config.yaml
model: "text-conditioned image diffusion model"
dataset: "made-up ball-and-stick molecule models"
train_examples: 195000
image_size: 64
horizontal_flip: true
conditioning: "text"
arch: "uvit"
objective: "epsilon"
cond_dim: 192
tokenizer: "word"
vocab_size: 32
text_encoder_width: 192
text_encoder_layers: 6
text_encoder_norm: "layernorm"
text_encoder_norm_position: "pre"
text_encoder_activation: "gelu"
text_encoder_mlp_ratio: 2
text_encoder_head_dim: 32
text_encoder_fused_qkv: false
text_encoder_bias: "none"
text_encoder_qk_norm: false
text_encoder_layer_scale_init: 0.1
text_encoder_parallel_block: false
text_encoder_inner_norm: false
text_encoder_positions: "learned"
cond_dropout: 0.1
norm: "layernorm"
norm_position: "pre"
activation: "silu"
mlp_ratio: 3
head_dim: 16
fused_qkv: false
qk_norm: false
parallel_block: false
inner_norm: false
patch_size: [8, 8]
layers: 8
width: 160
positions: "relative_bias"
init: "xavier_uniform"
residual_init: "none"
optimizer: "cautious_adamw"
lr: 0.0012
beta1: 0.9
beta2: 0.999
eps: 1e-06
ema_decay: 0.99
steps: 17100
batch_size: 64
epochs: 5.6
lr_schedule: "constant"
warmup_steps: 850
weight_decay: 0.1
Rows from block 3 of the text encoder of a small text-conditioned image diffusion model, named by matrix and row number. Rows with one number belong to one neuron. Each number is 500 + 25 x the weight over its row's rms, rounded and kept within 0 to 999. All counts start at 0. Numbers have three digits each.
After each neuron's rows are labels from the 100 texts, of 14976, where the neuron reaches its highest value: "fires on" is the input token at the peak. Only what is clearly more common there than usual is listed. The data: made-up ball-and-stick molecule models.
# fc1: MLP up (text_encoder.blocks.3.mlp.fc1.weight, 384x192), inputs 96-191
# fc2: MLP down (text_encoder.blocks.3.mlp.fc2.weight, 192x384, transposed), outputs 96-191

fc1.108:519480502522523538518506452530534502485534465508537535493512483539489506509489510480496486529541482519476510455469530487522510494507483524496535496509539533512478532522533508473463481535507541512509544485503507504486472521469543468398497515505510469492490503510496537525467467509496482542
fc2.108:504515511497489505509501485505485510504483516474496471503484506484498489630479524518487480471626490490500468501524481489521495531500486494512496525483485508482513516495490520492507494503493497532494489525533508504485497577487492495327468483502511489480483494515496499504518488490492500512
fires on: "purple"

fc1.281:517449485515512522531515478539536487459523479516494541488507493535501473523497515451508486548534503547475489473451529511495503476489469513507552519504546541516461531505514507493469493530512531517497520505497512510501461514488502497385491511507489467508506514520480517505458473488495484543
fc2.281:487529497519484495528473521499516473513504523482516486470503490501489504595505530475515471496657509491509456497535512494529487509501509494479528524490483513503483484478522527516493506478523508530499500491555509503504513568490508512415497505493512521487522486530473498477510523507468473471
fires on: "and"; "purple"

fc1.260:477498497479478480494496531490475499513443540503481464524487523488513519508520490533520501450452489485521502536531475505498480519473522480481453484492494490511546495504461480515531532489521484499480493509515504530511541490508474497596494475506483534528528468491501452490541551504498504441
fc2.260:486478504497525518469492510503502517492503508507492519513524488491525513423488513520473499499373472484528479522499524470516498489487488501486512468515491499508478507485515493505501479480511502516487521468521480516476506444492523523675485487517529526521488497506522515518527521480510536482
fires on: "small"; "four"

fc1.35:533469478536526525526498477506531477473540488484517537472520459529487487494480510471485489544539502512487493467464512483545497499503471521513550506498525520512472518516530512492457475517504523515523556486504495497487459540487521474388497528500509463486471508516495517524476459504491498534
fc2.35:513506513498481511496504514483508515490502498500488468492498496508488509621497531497505487503641503487510456492495508516496514495485516505489515507489509499494512500504491506508485503509492513530487487512527518482497506571518505488300503490511504488506504521515496492495492515492477496500
fires on: "purple"; "and"

fc1.190:531466495511538536525493481501545506494553501493497539471508459521476513516479514483465470527554498513475529477491531485519482499511458518481521524503529525481472522501518490485461481517503510536509524502483504506470495524481535504379511501514507468502511537526516519524482466478514472527
fc2.190:495522505536492513487463496512510516509518480503523492477502518496517515599473499505475519479609504505519441485511505493522538508510531464503484505518515512501520511515516496491492484500487518513511511500556474495519514570474479502377501471495504488500483532501503488519491513517449516482
fires on: ","; "purple"

fc1.282:528473493522534551527498473530544499482553490498521548476508474539496503499503518465485479544554471527468528457478503497513506515500481520514543509498532520482458519523527491463489481517504547528506536491503492483486463520494528480382484533513498462484495499504510521517475436490509489534
fc2.282:501513520531481511515490513494505483498487480489504473480484501514509498617476533493485503489640497511513470504493498508530526495505491485514513513507513516486487500495504482490502496507498506536481515501524494489506488579508519507336483512480498520497504524518506516510513506489482504472
fires on: "purple"

fc1.175:517453486544526526530521455520537474462545484496515520496508484533479495496480496462488499528532485528480501465472506483516508494496475533518542505492533529511482538499525513472477462519489541526496526487493487505494480535478531488398491529502491472500493520515514538507455463484515473535
fc2.175:512509488489481496488500513514488502485509484488494476498492499509488510605476521501513508491635501494514485502503489499527494509490504477492522507486513523505518494489507494510513490511494489523492485515539480482507497549502479505306496502491483514505489521496503497516514512497491484490
fires on: ","; "purple"

fc1.248:502516534483479530480480488476534482538492488531501484512515468528473476470534522494521524530519508534484520480463510540498534534537513541519499463492479534507482478531521504544485506489501474465510505508517536493513508539494503482506512539461522457521479462490515541486467473515471512518
fc2.248:495476468527545533527522521460483509532460513512523457452515497523470526467467520515523529500524457522525503513487464520473490507484479484531490496508519476467537458518487526513465537515532499510473527476536478497523498460541509510502521491471539461528512462521498525541523512533527524456
fires on: "yellow"; "filling"

fc1.236:529513514508478486503468500546478512496495494530469497464456493506510466541515501456525476530550541500478537523476462505498477491528531544478533497458519468468491475543493498473504531485508490519471472499526491474473502491523463472475532485520503510520543502535542542509468475526505498472
fc2.236:484467459547478466518484476534496463478507531468523460506502515483462492524510495460502534523561481526493489511466476460523548525522519487528516482463489521506524493477501473524520465538499468492521534488496459488512479502500485494525491478544493472483488503526464502522538537522478472467
fires on: "yellow"; "filling"

fc1.271:521472490526533532517516452518546487465546467499534542481506463536486511490486505460470498517541502504479508476473521492516511500515468525497534498519528522504473517526526507489469478531485534515501552489506511502492470520470523475391507530508503473494476517513512535529478466510513485529
fc2.271:516492485495497516504479498513504503516507483481509463497513499501513517605476529493496480469619482499494482511522502513519519505515495478496498503498496501487516481492499493501499512505513499534490500521540494495490500568492483510292484480510510508481504494522481495492488512504492500489
fires on: "purple"; ","

fc1.89:460507517476482468520474528502475477514471495509490511496504519485508484488495459525534477487466490456469485486545514517513462533505488477486444480480473487499541465497471476471536496465490494483485466503496472488481486500491527506606495524466481513488516459515537468511528513497517483470
fc2.89:472507517530496533511464493509520512529526501515514507501466520513480477447520504474462506517420465514499492529489499523480542518480493495480539533482496499497473517477513479532499493534497508552492502502529523490517526465520532468631492464535519530475478509531472526501483520469477520474
fires on: "four"; "small"

fc1.64:531474499535520541519500462534530486485548479501514522485520468525481501494489493471492485546552490526484509469465518500521490502514459519510527514503530539489463521522528494477480461527490519522517539502504486482485472535483528475399507522504511473481474500524508527527461453495499491531
fc2.64:517505483507520510514482509488495499505496519471504469495483505496507509614509502495515484470654500502490478499508494502491494500488489499498520513486492485496505510497493497500517503501504489532512490510525495503484500571484484484324494495488490483513504503494492493482491493485490501499
fires on: "purple"

fc1.375:532497464510524525493509457510506468464544495480506522514504480495484489504502494508513453529532504513494478452474525495502543488476511527488546536468542513524458499498478491467468488528469523537495492476519503476474509541460542503420454521472534467503501506542488504503476474514482460504
fc2.375:465493495535478533528511526504476478475461466500500516526524486531520514544528536467483518460575518474497492490468475505500508532467508497530486491498489485494531520474488510488539506468524504530538537536496526464476472513480530502373514499464512536538462468527525501503497500500487480520
fires on: "and"

fc1.330:454522522487492463462485523482485504502459517498497453539491513470511513487523483505521537467465489485514497519532484504492489522485539466513456463496475498507517474480490469497514533483530464493484483494516505495533542463510487497600505458498485536519505495498503461479511536483517528444
fc2.330:477525481498508506522477522516512500482485474496480530472509514510485490394507525486490515529392493484526485488485519473508477499471499488470534501497499490500465515467477474499514499518520509521518522481485497506527514443517476485652504526473485517477518509500477499489514472507515524479
fires on: "small"; "four"

fc1.133:483530529470474487484498543502505478495483505529491478524502487496514531519513458520543523447479516448517514523545481492465473539473540486507481487489487503491502493468488455530506515490503466465507498520508495518546518483521466505611502477485492515523499489479487496496512502509495540436
fc2.133:492536522518512487518489494527513536511471490483488486513533487527516522409504519501490498533353465490493507515499471483480498539529481484491519495516500518503511498462509503503475480477509532506501499486501502519483523420526507517557478508490501492472487507482496511491519532488487520522
fires on: "four"; "small"

fc1.291:519479496488499552511537468526503512475548489515540508494482475501488484491502516502512465547518494518454498467473510500540507470511491506471532541480505533499463510504527519504460493494518518529501497481514510480469453488491504499376503498487517464476520538492478497483461446497504452533
fc2.291:528487489496494507500505491480502524480531491488477467489513520501481520557510517513511489510636523506480424501538525532477514469485518478520481546473513500486490503481526523479504501471486530522515466482521496498482532550499486529459471491480469473477479501515481527490493507500449501467
fires on: ","

fc1.331:544479495538541534524515455522532486486541482487515540501528490535489511496501520468496492540538488512471514468456518507532511482504477523507535512497519542489461540504538508493462475519506538499497527506497502499500473531487524486397490513495498469501477502523514545527458469489504504527
fc2.331:492495493503482514490486494500514479515496511468510489494517482509508512610486530502479488461635495506502465481489521486517512500502485483490523502485509483495503493514487506489517485512513516546485495515513494476510503567516499481336463496524496514507507530511495499501510519494491482477
fires on: "purple"; "and"

fc1.28:477539532464488484485504544473478498534445526508480480512483549494545504511509472540531511455477500468528505532535489503483490513488522489502475469478467482477519490462474470511509541466517473477485478491488502530515526462516463522586529473483510523515515484480516482489518555496498525453
fc2.28:517500491489504502513493497483501494497491488490497492514515511487517491408491491487495501520424479502513476481488489488510486497515499486499510488487524503522484505475507515494499504499514487513517509496510504510492496441491509510761515488499484500491502483492493482485498478479498515508
fires on: "small"; "four"

fc1.3:541480512531538526530502476523509508466504489500527533470490464505503491513497499479481462532549506538467474472493521515536519500488476521488537530486531519524477520526521502491454461492511509524511542480497476503493481524460534480429473535503527459478508527495514502522447494511484478550
fc2.3:534486526522484509516536485482533511511515537499517507518509518529474513586506489515504480492642474530486481510521471517479520512480472502492506505505482503524531514523509525498516495504493479508482521530475513468481506516492509530360494505500495483505494525496471530513517477511529491464
fires on: "sticks"; "and"; "purple"